From a checkpoint of a small image captioner.
Model: 16.5M parameters, 48-pixel images, encoder arch vit, encoder norm layernorm, encoder activation swiglu, encoder patch size [6, 6], encoder layers 6, encoder width 384, decoder width 192, decoder layers 8, decoder norm layernorm, decoder activation gelu.
Training: soap at rate 0.002, batches of 48.
Rows from block 3 of the image encoder of a small image captioner, named by matrix and row number. Rows with one number belong to one neuron. Each number is 200 + 40 x the weight over its row's rms, rounded and kept within 0 to 999. All counts start at 0.
After each neuron's rows are labels from the 100 images, of 14976, where the neuron reaches its largest size: "peak on" is the class under the peak. Only what is clearly more common there than usual is listed. The data: rendered dice on a table.
# gate: MLP gate (encoder.blocks.3.mlp.gate.weight, 1152x384), inputs 220-274
# fc1: MLP up (encoder.blocks.3.mlp.fc1.weight, 1152x384), inputs 220-274
# fc2: MLP down (encoder.blocks.3.mlp.fc2.weight, 384x1152, transposed), outputs 220-274

gate.464,144,236,201,220,242,213,221,235,226,146,213,190,197,281,231,264,232,206,268,126,175,211,257,281,137,221,220,164,237,170,242,192,273,223,153,223,258,242,91,247,204,269,269,236,167,221,163,203,173,227,235,235,203,192,202
fc1.464,188,240,172,185,224,124,161,211,215,197,212,195,120,267,148,236,214,175,204,218,151,167,177,224,156,157,201,239,172,173,179,270,220,148,232,246,180,165,269,145,242,254,234,237,206,222,198,297,171,169,279,275,91,277,239
fc2.464,192,188,225,215,252,189,200,199,187,192,168,136,223,206,193,169,250,150,188,216,226,220,105,276,221,216,237,151,207,175,273,201,236,138,161,202,263,260,221,179,219,206,287,221,225,162,185,225,189,207,205,173,225,220,251
peak on: die with three on top; die with six on top

gate.22,211,217,128,126,280,236,188,208,164,151,216,196,122,170,264,278,141,166,135,222,217,163,239,232,195,186,225,222,284,170,170,185,211,245,189,222,192,185,169,243,200,199,216,214,162,198,235,210,196,234,247,246,244,232,254
fc1.22,237,124,205,177,179,162,173,213,258,200,154,229,208,169,214,201,158,192,208,197,175,174,171,243,248,260,194,179,198,148,216,158,242,200,181,208,159,179,159,196,257,235,203,287,202,153,277,196,233,225,108,236,261,132,176
fc2.22,208,177,148,219,179,167,199,152,239,194,193,184,193,226,185,208,235,238,148,184,131,175,191,171,139,219,266,146,222,290,214,177,254,212,104,134,237,154,203,207,189,166,106,265,149,239,204,188,147,192,155,199,178,233,170
peak on: die with one on top

gate.647,238,313,206,167,175,207,228,183,195,235,195,225,255,198,220,277,166,198,135,208,223,171,156,251,190,199,161,187,219,167,182,207,165,162,218,298,151,148,159,210,172,160,178,94,157,177,169,169,196,232,192,192,195,194,197
fc1.647,203,217,208,201,163,241,163,181,230,224,191,226,237,219,223,184,188,188,195,115,199,144,233,230,159,116,207,188,135,196,213,190,205,154,221,267,208,224,143,195,185,273,180,164,178,143,199,205,213,252,204,279,147,111,234
fc2.647,258,206,195,168,153,153,218,238,195,167,218,216,240,226,320,199,191,180,173,294,198,198,243,124,181,178,166,176,167,295,230,169,215,197,149,208,165,278,194,229,113,176,266,197,191,143,139,250,162,236,175,213,185,240,262
peak on: die with six on top

gate.538,207,168,254,278,252,222,272,214,265,213,261,176,207,285,246,175,223,198,224,218,246,234,132,216,206,211,251,176,177,180,172,151,253,173,199,162,230,211,148,184,198,147,195,161,247,161,117,254,209,218,157,232,120,276,109
fc1.538,220,161,149,169,184,271,238,171,184,229,153,216,190,280,189,270,254,148,171,244,238,167,177,166,201,254,165,263,188,112,152,218,165,166,264,269,201,257,178,227,224,248,254,203,202,234,221,136,226,233,131,133,149,209,177
fc2.538,176,206,203,181,212,208,80,216,189,214,235,198,194,152,228,181,224,208,248,208,210,214,183,142,207,211,180,209,214,136,246,160,202,231,264,234,212,251,192,170,206,227,248,235,203,215,207,181,122,238,206,199,212,215,163
peak on: die with one on top

gate.615,166,142,253,229,203,193,134,128,198,195,247,260,214,146,189,125,219,178,250,201,105,202,213,173,170,157,206,129,213,102,222,338,204,263,181,156,189,173,184,237,223,219,186,179,227,182,179,175,161,176,136,143,143,238,181
fc1.615,227,204,228,220,204,230,192,179,274,214,191,212,180,201,241,225,153,206,188,193,229,214,187,192,229,156,165,251,169,129,223,218,236,241,211,224,221,232,190,202,232,211,204,165,138,219,277,199,196,224,248,169,250,242,131
fc2.615,145,232,186,188,294,215,189,172,139,200,240,162,180,202,178,275,173,212,169,177,236,231,237,156,189,228,221,130,178,200,147,218,164,244,166,211,236,192,154,145,186,184,173,184,60,222,200,191,126,146,180,102,165,205,149
peak on: die with six on top

gate.184,177,128,160,157,247,217,164,210,184,180,234,196,238,123,280,151,212,186,216,213,138,172,160,179,256,237,263,293,209,227,181,219,167,153,196,168,156,202,305,243,197,180,206,122,222,158,147,174,232,272,217,148,220,173,147
fc1.184,202,186,234,158,105,175,172,215,272,237,225,210,183,214,135,292,187,203,168,265,261,224,197,195,156,214,183,300,159,131,221,241,191,137,137,213,136,240,189,136,202,211,164,159,181,216,186,144,243,261,291,234,197,250,194
fc2.184,278,217,204,202,192,216,160,202,193,196,162,238,227,229,189,181,125,126,274,152,146,256,257,208,186,210,189,215,150,216,179,145,258,111,187,216,179,186,241,185,207,185,180,152,281,155,135,189,275,231,210,187,148,213,119
peak on: die with five on top

gate.209,213,147,217,256,154,203,168,214,214,182,232,193,207,242,157,174,190,139,152,195,208,160,239,208,251,261,240,263,246,144,309,248,219,250,193,214,204,240,139,91,188,225,207,180,216,273,169,175,161,132,156,190,220,210,187
fc1.209,230,233,202,221,245,136,174,222,251,177,207,143,235,224,260,215,210,207,212,170,194,265,219,219,240,230,156,227,151,213,168,203,178,231,174,198,239,231,254,261,192,202,149,227,178,167,113,264,215,126,157,164,228,244,184
fc2.209,223,143,243,215,236,158,260,254,176,266,283,150,179,122,189,208,215,192,126,191,180,81,257,218,207,198,188,202,153,216,175,193,165,254,268,159,183,228,230,211,249,184,185,205,153,230,130,194,183,223,158,209,249,219,192
peak on: die with six on top

gate.580,147,174,148,164,122,141,110,173,224,202,149,222,173,173,243,156,221,131,211,178,274,248,191,231,180,227,233,180,122,217,182,196,263,141,203,232,243,174,230,246,206,173,227,263,137,192,238,198,249,184,216,146,249,230,251
fc1.580,250,235,245,151,200,191,223,200,188,186,256,233,206,223,250,122,216,185,248,165,185,228,194,188,202,247,260,198,288,209,256,175,192,189,177,242,194,278,205,132,163,250,183,202,245,212,165,202,200,229,214,288,165,259,180
fc2.580,190,255,209,246,218,123,250,220,204,153,149,248,262,222,187,180,134,257,280,198,103,228,201,215,229,213,295,230,200,225,231,212,189,173,149,117,181,221,218,215,146,211,246,164,151,192,211,211,267,244,225,248,187,206,181
peak on: die with five on top

gate.378,214,199,205,257,191,169,297,237,219,245,251,160,221,251,160,248,236,166,143,254,210,128,203,189,188,221,236,174,310,207,167,269,248,227,162,115,255,156,184,192,190,229,176,193,256,189,166,215,222,177,147,179,216,174,191
fc1.378,200,213,164,242,133,188,221,156,214,256,192,293,214,248,218,246,233,169,198,229,220,229,179,278,206,258,193,157,178,180,198,232,262,186,190,192,198,291,167,227,208,211,158,219,184,236,202,246,154,155,182,179,210,172,212
fc2.378,204,217,213,213,151,265,213,168,227,229,214,232,201,192,255,159,233,115,246,175,188,142,225,191,169,224,222,168,274,189,160,166,220,176,206,183,220,176,178,250,202,214,176,241,183,268,262,249,210,185,277,192,102,193,198
peak on: die with four on top; die with five on top

gate.272,202,241,171,297,163,114,233,205,174,133,185,193,207,220,181,187,267,185,232,180,247,173,179,199,233,239,231,208,215,227,141,219,167,157,175,161,202,230,262,168,270,195,244,213,183,156,206,122,277,196,185,174,201,176,217
fc1.272,217,141,235,192,287,224,156,247,221,209,208,175,272,169,231,162,239,235,214,238,197,279,219,189,211,203,187,269,216,218,250,217,198,175,224,249,169,203,240,163,170,179,252,185,241,234,189,228,216,148,247,245,207,240,196
fc2.272,223,223,236,225,125,154,203,95,223,185,193,210,175,245,227,202,226,140,223,234,175,203,153,239,180,181,212,167,241,207,236,193,279,220,201,156,212,264,214,164,250,239,255,198,163,175,182,162,243,222,217,247,235,252,243
peak on: die with three on top; die with five on top

gate.180,109,255,220,194,119,191,275,192,192,233,165,266,229,150,171,214,220,143,254,254,210,178,223,197,255,231,176,136,157,254,218,241,215,204,139,137,225,190,243,181,146,149,159,144,166,209,141,164,251,164,89,167,240,220,141
fc1.180,157,239,181,174,166,243,191,152,222,219,223,183,212,162,206,173,221,205,252,225,227,175,210,182,267,181,193,160,238,284,180,273,236,214,226,163,189,230,267,181,215,182,203,156,262,207,135,133,237,148,192,208,216,195,178
fc2.180,198,160,219,191,225,177,217,256,194,326,210,131,225,147,264,269,182,251,169,192,207,161,123,265,180,227,249,180,233,214,165,172,204,218,196,161,159,246,227,170,155,229,204,140,311,210,182,155,230,260,234,220,166,231,240
peak on: die with six on top

gate.284,99,183,190,232,193,172,254,201,234,202,198,248,273,191,154,205,174,153,193,161,177,237,176,173,230,158,194,148,211,209,207,123,207,208,212,173,224,176,132,188,154,191,170,185,273,177,181,154,129,165,203,233,234,189,184
fc1.284,168,207,115,181,187,169,184,212,182,122,217,207,294,263,179,212,182,163,199,234,241,238,190,190,206,256,211,100,182,272,165,187,225,220,219,147,197,186,137,242,198,209,224,227,206,178,176,222,238,231,244,160,225,217,144
fc2.284,150,199,191,233,134,197,196,157,205,186,223,189,248,187,192,254,218,258,186,190,182,200,242,201,225,160,166,222,135,238,218,152,185,219,217,204,205,177,233,214,238,190,105,239,165,304,144,191,240,153,136,187,206,242,293
peak on: die with four on top; die with five on top

gate.94,253,187,248,245,184,232,155,192,188,264,246,217,198,142,210,153,237,173,195,225,240,173,185,207,132,131,197,178,173,154,233,110,198,129,226,289,219,262,196,196,213,203,192,206,217,191,198,142,284,131,262,214,209,200,222
fc1.94,165,227,197,193,236,155,170,196,162,203,155,198,251,200,183,235,213,163,236,253,154,240,188,201,192,202,209,158,263,183,230,196,241,147,237,207,168,166,225,264,142,210,217,214,201,214,156,193,223,277,200,170,251,138,211
fc2.94,240,223,235,250,195,191,185,131,213,202,176,265,189,109,245,208,176,253,247,259,214,143,223,142,169,204,182,228,252,179,208,201,136,176,201,206,222,164,240,135,162,175,203,225,157,249,226,217,209,128,239,166,227,179,170
peak on: die with five on top

gate.289,226,225,249,240,190,175,149,245,255,151,229,258,181,196,309,215,209,193,166,229,251,119,199,256,250,175,181,209,199,117,214,251,207,199,269,241,218,259,154,227,254,178,196,193,121,180,141,130,249,269,234,144,181,172,234
fc1.289,225,248,220,182,230,229,201,287,180,217,155,174,117,267,213,163,244,194,213,238,225,240,298,170,192,220,156,202,279,210,201,249,177,162,151,249,153,164,212,181,196,178,196,203,239,168,204,173,255,266,189,169,246,232,275
fc2.289,191,207,130,224,176,189,152,239,150,182,186,170,196,169,186,209,216,121,213,176,233,153,196,167,231,190,212,269,225,258,171,166,135,216,252,154,248,231,187,159,147,174,222,229,185,225,152,260,217,182,196,219,210,193,177
peak on: die with five on top

gate.282,143,195,176,226,181,156,257,180,191,165,156,270,210,197,229,282,203,219,222,203,138,204,162,191,232,277,187,140,215,238,261,259,190,140,194,122,192,292,205,217,216,164,183,194,194,201,150,212,151,136,210,214,186,194,261
fc1.282,192,186,189,220,263,103,199,210,233,160,199,180,197,240,197,254,257,208,162,225,145,158,216,187,199,184,222,217,237,255,125,192,177,200,190,141,242,208,188,279,205,154,176,261,177,204,201,262,141,167,210,204,153,192,224
fc2.282,240,202,262,175,289,247,237,130,181,150,158,183,188,202,166,225,209,210,185,154,252,151,184,198,221,206,183,224,238,240,217,134,179,220,228,189,273,87,184,205,187,195,133,174,133,184,227,206,227,206,179,162,158,221,244
peak on: die with four on top

gate.612,170,195,275,216,159,231,187,194,133,67,227,210,196,255,171,165,179,239,214,217,181,168,118,207,284,225,239,151,227,160,207,206,247,264,177,203,229,201,168,118,231,216,203,165,231,162,149,172,186,231,177,215,153,187,193
fc1.612,236,168,165,191,164,270,204,243,198,243,223,204,165,196,216,130,210,200,115,172,174,212,178,204,227,197,224,250,214,230,252,261,143,234,170,147,203,169,256,175,238,248,185,159,188,282,239,328,132,112,240,206,201,216,225
fc2.612,153,195,169,242,126,149,200,179,185,205,227,171,120,222,202,177,137,153,170,242,134,250,160,206,198,216,194,197,223,220,217,224,209,209,171,217,169,203,164,159,265,258,241,241,252,178,259,191,180,190,222,308,203,215,204
peak on: die with four on top; die with six on top

gate.5,227,225,252,209,154,188,209,184,232,201,240,183,237,214,214,225,141,188,149,257,204,271,169,186,227,186,164,322,192,158,208,149,201,147,202,285,152,174,173,245,193,295,238,149,249,206,137,116,233,255,155,206,210,139,187
fc1.5,192,146,155,200,254,165,183,159,228,154,185,203,56,214,239,219,149,192,188,167,192,210,245,140,242,169,137,232,236,181,230,184,222,184,182,173,226,157,216,199,126,139,232,156,137,203,260,163,210,216,246,184,169,232,192
fc2.5,241,214,187,170,200,206,193,186,286,167,125,153,195,145,131,167,183,229,215,184,175,176,104,182,243,208,181,208,199,232,212,222,196,165,247,165,191,229,192,257,187,199,267,135,242,209,191,179,238,230,173,258,186,146,208
peak on: die with three on top

gate.11,218,279,193,161,279,232,197,178,206,199,206,259,166,232,217,96,174,234,242,214,182,246,219,156,202,173,181,266,175,186,208,242,143,263,211,257,219,162,143,160,177,169,189,261,245,208,263,222,213,188,200,151,229,193,162
fc1.11,260,221,204,243,183,209,166,194,180,280,251,253,161,171,159,195,166,254,248,207,178,189,181,148,176,227,183,178,193,267,238,117,261,221,193,212,252,237,225,170,212,254,177,179,144,246,197,232,176,183,218,188,225,207,198
fc2.11,115,200,356,180,161,191,147,236,168,129,220,181,185,210,120,194,238,213,215,195,191,195,166,209,234,233,290,246,286,246,214,222,238,194,218,201,242,203,135,133,252,283,218,178,235,179,188,198,164,178,137,262,185,144,217
peak on: die with three on top

gate.168,147,190,187,222,198,192,208,198,171,185,224,245,224,126,204,197,136,237,254,200,185,240,172,264,217,176,203,233,93,188,197,142,130,143,217,251,173,212,218,199,212,198,139,197,210,174,232,213,211,236,204,150,211,232,157
fc1.168,144,200,168,196,220,148,210,150,205,184,112,239,208,267,246,234,251,265,190,199,161,203,223,210,134,221,218,150,244,174,204,163,201,213,184,167,187,222,176,199,276,150,179,168,230,314,209,229,243,215,193,190,193,222,185
fc2.168,205,184,206,211,174,198,196,214,173,101,153,242,254,234,231,278,215,171,196,224,164,197,209,271,190,193,228,180,190,298,209,270,212,161,237,208,170,240,222,217,146,234,252,201,257,218,163,262,185,174,258,185,290,169,196
peak on: die with one on top; die with three on top

gate.502,198,206,204,188,172,227,181,221,255,207,189,240,169,150,221,134,172,188,191,201,238,267,240,180,159,128,147,227,225,198,221,222,269,234,282,222,239,242,169,113,212,122,244,194,175,181,258,174,228,239,145,219,243,196,170
fc1.502,211,256,149,167,194,177,278,220,200,222,196,214,250,224,158,225,163,220,232,149,232,265,149,191,218,212,199,190,187,223,172,213,212,110,175,134,201,250,128,256,188,192,224,205,198,199,232,217,203,224,201,305,210,208,264
fc2.502,217,165,243,207,211,203,97,241,139,188,174,269,231,220,243,160,250,178,211,162,185,208,216,258,249,216,220,190,194,265,193,274,213,189,151,187,194,220,181,208,234,133,261,208,243,185,205,231,188,170,284,272,259,203,261
peak on: die with one on top

gate.535,175,171,205,148,144,202,198,278,237,129,251,179,186,201,215,168,211,242,233,136,255,163,100,185,189,163,254,195,191,209,217,175,192,163,226,182,193,246,204,218,148,163,214,240,235,178,351,102,213,201,228,252,203,177,136
fc1.535,175,174,231,202,170,190,242,221,177,128,161,227,145,172,232,207,221,245,125,175,198,213,149,217,214,137,264,226,180,247,143,204,238,268,209,188,275,266,259,163,169,219,129,226,183,243,224,180,177,236,141,238,248,164,159
fc2.535,216,209,246,191,206,148,214,149,131,237,187,143,263,156,232,169,192,207,199,210,190,223,220,203,138,248,160,182,233,153,170,182,234,249,182,187,229,257,180,241,133,162,187,166,202,222,201,180,139,214,120,180,171,240,152
peak on: die with one on top

gate.431,215,172,168,156,169,214,286,187,188,247,226,171,225,110,163,237,174,222,153,281,221,211,235,114,223,141,120,283,169,158,142,191,231,135,132,220,172,140,231,228,251,115,178,215,144,180,241,117,163,183,230,188,264,146,149
fc1.431,235,178,184,210,217,171,168,281,243,178,156,222,206,208,215,284,193,119,179,213,212,195,181,263,154,186,177,243,189,128,163,258,140,233,173,264,206,196,191,110,183,202,246,293,193,271,261,132,173,169,169,193,191,170,204
fc2.431,211,142,193,208,271,214,260,177,213,154,245,219,216,262,275,187,87,167,133,197,197,233,189,207,178,240,258,185,206,256,153,270,184,223,241,236,216,234,191,180,248,27,147,276,209,258,225,215,216,243,148,232,226,187,194
peak on: die with four on top

gate.541,249,150,185,252,238,188,168,156,216,227,220,226,284,225,230,151,203,156,236,183,189,262,173,213,149,294,195,143,225,230,233,153,170,186,188,196,209,113,156,237,186,203,172,145,241,244,203,178,191,191,263,191,221,180,169
fc1.541,179,209,184,270,209,239,265,168,196,265,225,212,247,192,204,201,151,234,152,264,202,173,166,240,215,189,192,167,169,156,255,175,219,172,218,124,238,157,178,146,175,248,232,162,184,156,136,270,226,239,194,236,167,170,173
fc2.541,198,171,198,191,195,189,202,169,105,180,243,152,189,215,198,239,210,191,231,169,193,188,177,129,214,216,209,166,124,105,211,168,240,208,254,200,157,284,203,204,111,237,199,219,241,151,224,99,141,233,221,208,170,252,209
peak on: die with four on top

gate.404,197,203,132,141,182,229,271,169,192,113,214,144,193,187,226,213,107,215,179,207,210,223,231,175,233,158,193,168,246,158,164,179,153,206,214,159,181,222,255,165,124,226,219,155,173,192,215,243,243,225,211,219,246,175,202
fc1.404,113,209,191,219,195,203,183,238,260,183,171,184,261,185,202,237,242,169,221,243,155,277,177,174,221,169,161,162,202,207,143,181,123,231,210,231,174,219,219,194,180,204,178,191,160,190,236,127,199,177,166,166,274,253,157
fc2.404,159,185,172,105,258,192,185,190,134,124,153,174,124,183,194,210,265,170,97,179,233,210,217,190,122,179,132,231,237,202,207,239,203,271,138,168,204,178,198,263,200,184,189,227,197,246,182,151,235,211,222,244,245,174,172
peak on: die with one on top

gate.226,195,228,185,157,213,158,214,202,234,164,220,203,165,134,140,220,219,206,166,154,240,166,233,231,223,192,220,170,281,174,217,124,254,204,226,162,260,274,246,202,277,261,198,220,255,254,170,217,227,181,203,182,218,140,285
fc1.226,184,142,197,189,216,183,200,182,96,212,314,214,189,193,200,260,193,200,160,175,279,138,169,134,171,192,195,224,256,205,238,103,172,221,137,258,201,242,250,146,200,180,259,179,174,227,234,167,164,195,158,189,242,185,167
fc2.226,237,158,159,256,190,253,242,243,228,204,143,197,190,218,149,186,193,140,202,148,266,188,225,164,196,241,179,200,182,250,184,205,149,227,165,178,173,151,203,109,187,168,185,119,295,225,186,165,216,217,240,202,218,187,224
peak on: die with four on top

gate.96,246,245,183,185,199,208,252,204,137,155,322,237,220,157,195,159,172,232,167,214,211,148,212,168,212,211,175,152,217,74,184,246,180,190,204,212,112,217,205,156,215,219,205,150,209,176,247,259,156,189,136,153,212,236,161
fc1.96,211,253,164,232,181,191,180,201,127,215,260,231,202,211,148,224,129,184,172,251,147,134,195,135,176,253,250,209,124,229,229,295,210,195,216,207,214,213,243,203,218,222,232,240,237,193,151,200,209,217,249,261,153,202,263
fc2.96,220,198,189,238,233,172,232,181,198,193,181,262,150,159,180,166,221,205,169,139,189,212,197,204,229,182,201,160,173,278,223,225,210,197,191,123,224,160,189,179,280,229,311,259,241,255,230,151,198,204,176,185,196,164,235
peak on: die with four on top

gate.373,160,231,193,155,189,259,190,149,193,224,209,200,210,226,229,225,235,210,160,228,261,219,145,246,249,208,146,201,157,249,164,159,173,203,189,197,207,196,183,223,242,209,161,156,189,246,212,176,184,228,183,262,213,239,242
fc1.373,237,176,238,163,137,261,164,158,128,211,122,178,193,287,242,165,194,281,217,207,230,202,240,175,173,174,203,177,154,167,233,131,197,167,197,306,223,139,225,146,186,246,191,185,120,220,144,195,179,186,218,193,232,183,202
fc2.373,223,170,155,220,263,158,157,209,175,193,229,223,205,202,219,154,175,215,195,140,202,201,169,289,219,217,216,134,116,241,195,216,204,180,211,192,234,204,174,141,187,196,286,219,174,152,241,166,190,227,208,168,256,189,162
peak on: die with four on top

gate.582,199,190,177,123,218,229,217,155,221,195,217,177,193,151,177,201,156,185,170,185,250,173,161,184,193,214,188,211,162,203,201,237,215,236,203,197,257,264,185,141,207,144,159,211,179,244,295,186,239,132,125,237,252,197,210
fc1.582,235,146,161,265,197,187,168,254,208,215,215,170,135,204,213,217,259,237,207,248,220,193,232,225,166,170,137,208,299,216,178,180,155,143,205,172,189,182,213,214,225,194,250,267,172,222,161,220,136,252,229,177,162,189,171
fc2.582,193,187,167,161,269,199,183,177,193,236,174,188,219,170,174,293,187,165,190,255,187,230,219,270,156,265,202,197,194,211,264,249,185,258,175,161,164,214,203,162,147,215,152,110,260,164,248,204,185,139,270,270,147,240,215
peak on: die with one on top

gate.498,246,249,180,244,202,185,238,237,165,132,157,178,236,173,230,144,240,185,174,162,210,246,269,158,139,215,196,277,210,136,164,223,251,149,119,195,185,191,203,159,170,241,237,168,119,180,289,165,161,217,148,164,225,168,192
fc1.498,199,213,232,258,228,229,202,198,153,184,215,188,187,156,215,191,237,173,250,116,173,261,210,171,129,214,149,186,244,161,160,164,212,166,255,191,154,210,313,187,206,178,167,228,270,225,220,195,178,153,105,166,199,233,232
fc2.498,151,183,180,255,246,294,260,201,160,200,164,192,125,260,216,180,225,152,191,195,164,240,156,207,134,173,185,223,180,250,185,219,201,130,141,149,230,147,236,172,213,191,221,270,338,176,235,208,248,229,160,192,194,201,198
peak on: die with three on top

gate.46,229,270,201,224,206,199,200,202,198,167,242,201,266,151,265,152,275,195,172,233,216,200,198,185,167,116,173,187,224,158,211,125,222,199,242,179,214,159,261,199,165,234,224,133,183,233,154,199,171,174,248,135,234,201,267
fc1.46,261,166,209,220,222,179,196,129,116,306,181,189,209,192,212,247,190,236,218,140,204,294,261,199,197,161,151,209,218,201,202,181,152,211,225,175,204,184,173,228,266,157,193,221,220,182,200,177,208,191,232,177,194,198,203
fc2.46,113,193,186,241,262,180,261,244,169,175,291,231,224,139,216,195,168,203,264,174,118,296,156,168,198,160,289,191,153,154,134,171,212,128,211,161,228,232,197,232,187,191,175,178,174,267,188,169,216,264,191,252,239,155,216
peak on: die with five on top

gate.426,219,199,247,217,163,228,177,164,156,297,246,189,204,133,154,204,209,239,199,229,215,234,221,211,217,220,202,229,188,209,178,130,192,289,166,252,259,153,236,192,229,170,182,223,122,242,195,111,151,193,254,209,241,140,144
fc1.426,232,169,194,247,138,219,204,203,194,158,104,205,239,123,180,217,226,172,178,130,148,158,149,143,191,164,228,204,169,121,218,173,199,247,226,188,174,185,160,159,211,239,180,245,252,170,263,234,224,225,185,173,234,217,149
fc2.426,203,271,175,150,203,279,125,150,248,199,179,226,219,208,222,191,153,236,208,204,174,126,207,277,241,130,209,280,189,274,195,190,135,203,180,263,126,106,196,218,203,219,269,222,182,243,229,224,267,193,215,204,143,170,180
peak on: die with three on top; die with five on top

gate.257,183,243,104,169,143,216,204,224,215,167,150,194,141,172,134,101,213,244,188,158,151,202,155,228,222,229,237,213,166,263,180,204,179,216,184,175,215,214,191,251,210,247,203,239,191,248,135,185,280,157,186,193,189,219,169
fc1.257,159,162,190,183,240,187,240,204,215,182,155,153,184,139,249,181,170,267,238,205,171,273,205,222,161,210,260,171,230,239,214,224,255,181,180,219,215,223,177,271,178,189,161,246,221,231,218,205,216,282,176,257,189,224,236
fc2.257,201,266,203,184,122,207,207,176,182,177,214,237,197,226,244,180,203,190,189,201,197,205,204,258,227,185,282,236,242,225,161,193,196,171,251,213,293,200,182,99,168,156,187,218,213,219,215,142,244,174,272,176,161,135,233
peak on: die with one on top

gate.64,127,135,202,152,194,235,186,249,269,107,207,264,183,203,255,185,248,218,254,171,182,187,203,169,156,183,211,238,279,205,135,246,176,152,218,248,225,177,155,248,213,210,209,229,139,146,265,181,196,153,198,134,174,241,203
fc1.64,164,200,222,170,177,176,176,250,182,185,183,260,164,180,233,200,250,200,138,176,225,192,183,199,160,211,207,228,207,236,165,237,186,116,259,164,223,239,186,256,134,175,221,232,208,222,241,189,109,221,222,201,272,229,195
fc2.64,235,185,202,153,160,189,142,221,174,193,212,198,211,147,275,146,127,224,274,252,201,237,182,193,279,261,201,183,222,190,236,117,249,199,168,186,159,201,203,245,157,223,212,223,175,203,176,249,216,246,199,182,147,168,158
peak on: die with one on top

gate.648,147,153,188,236,211,187,229,220,198,147,200,203,185,231,168,135,216,134,276,195,150,99,237,176,131,200,248,195,191,144,139,158,258,237,185,147,168,270,162,188,155,154,241,265,269,190,172,140,266,183,124,223,171,208,194
fc1.648,226,156,148,199,254,174,169,163,237,201,202,210,221,236,259,207,216,214,196,237,257,178,193,149,115,182,173,235,186,190,172,184,172,218,222,191,192,185,213,207,170,180,174,164,173,241,298,180,176,198,167,201,153,197,129
fc2.648,162,212,214,151,207,180,270,193,227,197,208,146,182,144,190,200,135,233,176,202,178,212,133,83,165,170,99,140,252,173,177,182,221,172,249,122,249,259,235,213,226,121,166,194,101,246,204,180,138,243,191,229,230,233,165
peak on: die with one on top

gate.515,160,206,198,226,221,162,202,163,178,186,284,275,240,196,186,282,228,161,279,201,150,210,206,148,217,186,197,159,237,174,203,227,121,201,184,260,223,217,284,133,216,159,265,158,276,211,159,214,175,182,179,166,147,281,175
fc1.515,122,217,204,155,252,209,204,158,225,218,172,165,184,141,223,198,273,189,241,167,176,233,259,166,209,223,231,226,160,142,170,176,180,176,193,174,171,254,207,196,220,164,195,235,231,138,196,204,203,274,172,213,169,197,187
fc2.515,135,292,201,232,176,144,104,200,122,233,164,172,177,248,186,218,180,223,199,202,153,286,223,203,234,250,267,158,180,252,141,168,198,167,156,167,223,296,258,212,209,208,162,222,248,127,191,227,181,224,244,281,171,206,163
peak on: die with six on top

gate.360,231,290,238,196,185,240,138,213,227,164,156,193,171,209,209,155,262,244,227,142,163,250,166,168,219,191,185,190,235,186,193,172,222,166,202,226,265,214,131,293,196,254,195,192,270,205,202,148,271,257,154,215,197,206,207
fc1.360,260,206,267,171,257,215,171,222,223,137,148,263,220,260,191,182,207,172,244,220,190,190,187,167,216,148,233,198,187,222,240,176,203,233,170,178,211,170,203,297,169,240,166,222,224,280,177,209,198,260,188,210,171,213,215
fc2.360,161,245,230,184,207,198,163,215,136,175,159,271,176,145,195,198,215,224,175,206,206,193,242,139,248,176,223,185,191,182,118,211,218,212,187,237,214,192,263,187,271,172,244,158,184,223,195,185,145,198,187,193,275,270,162
peak on: die with one on top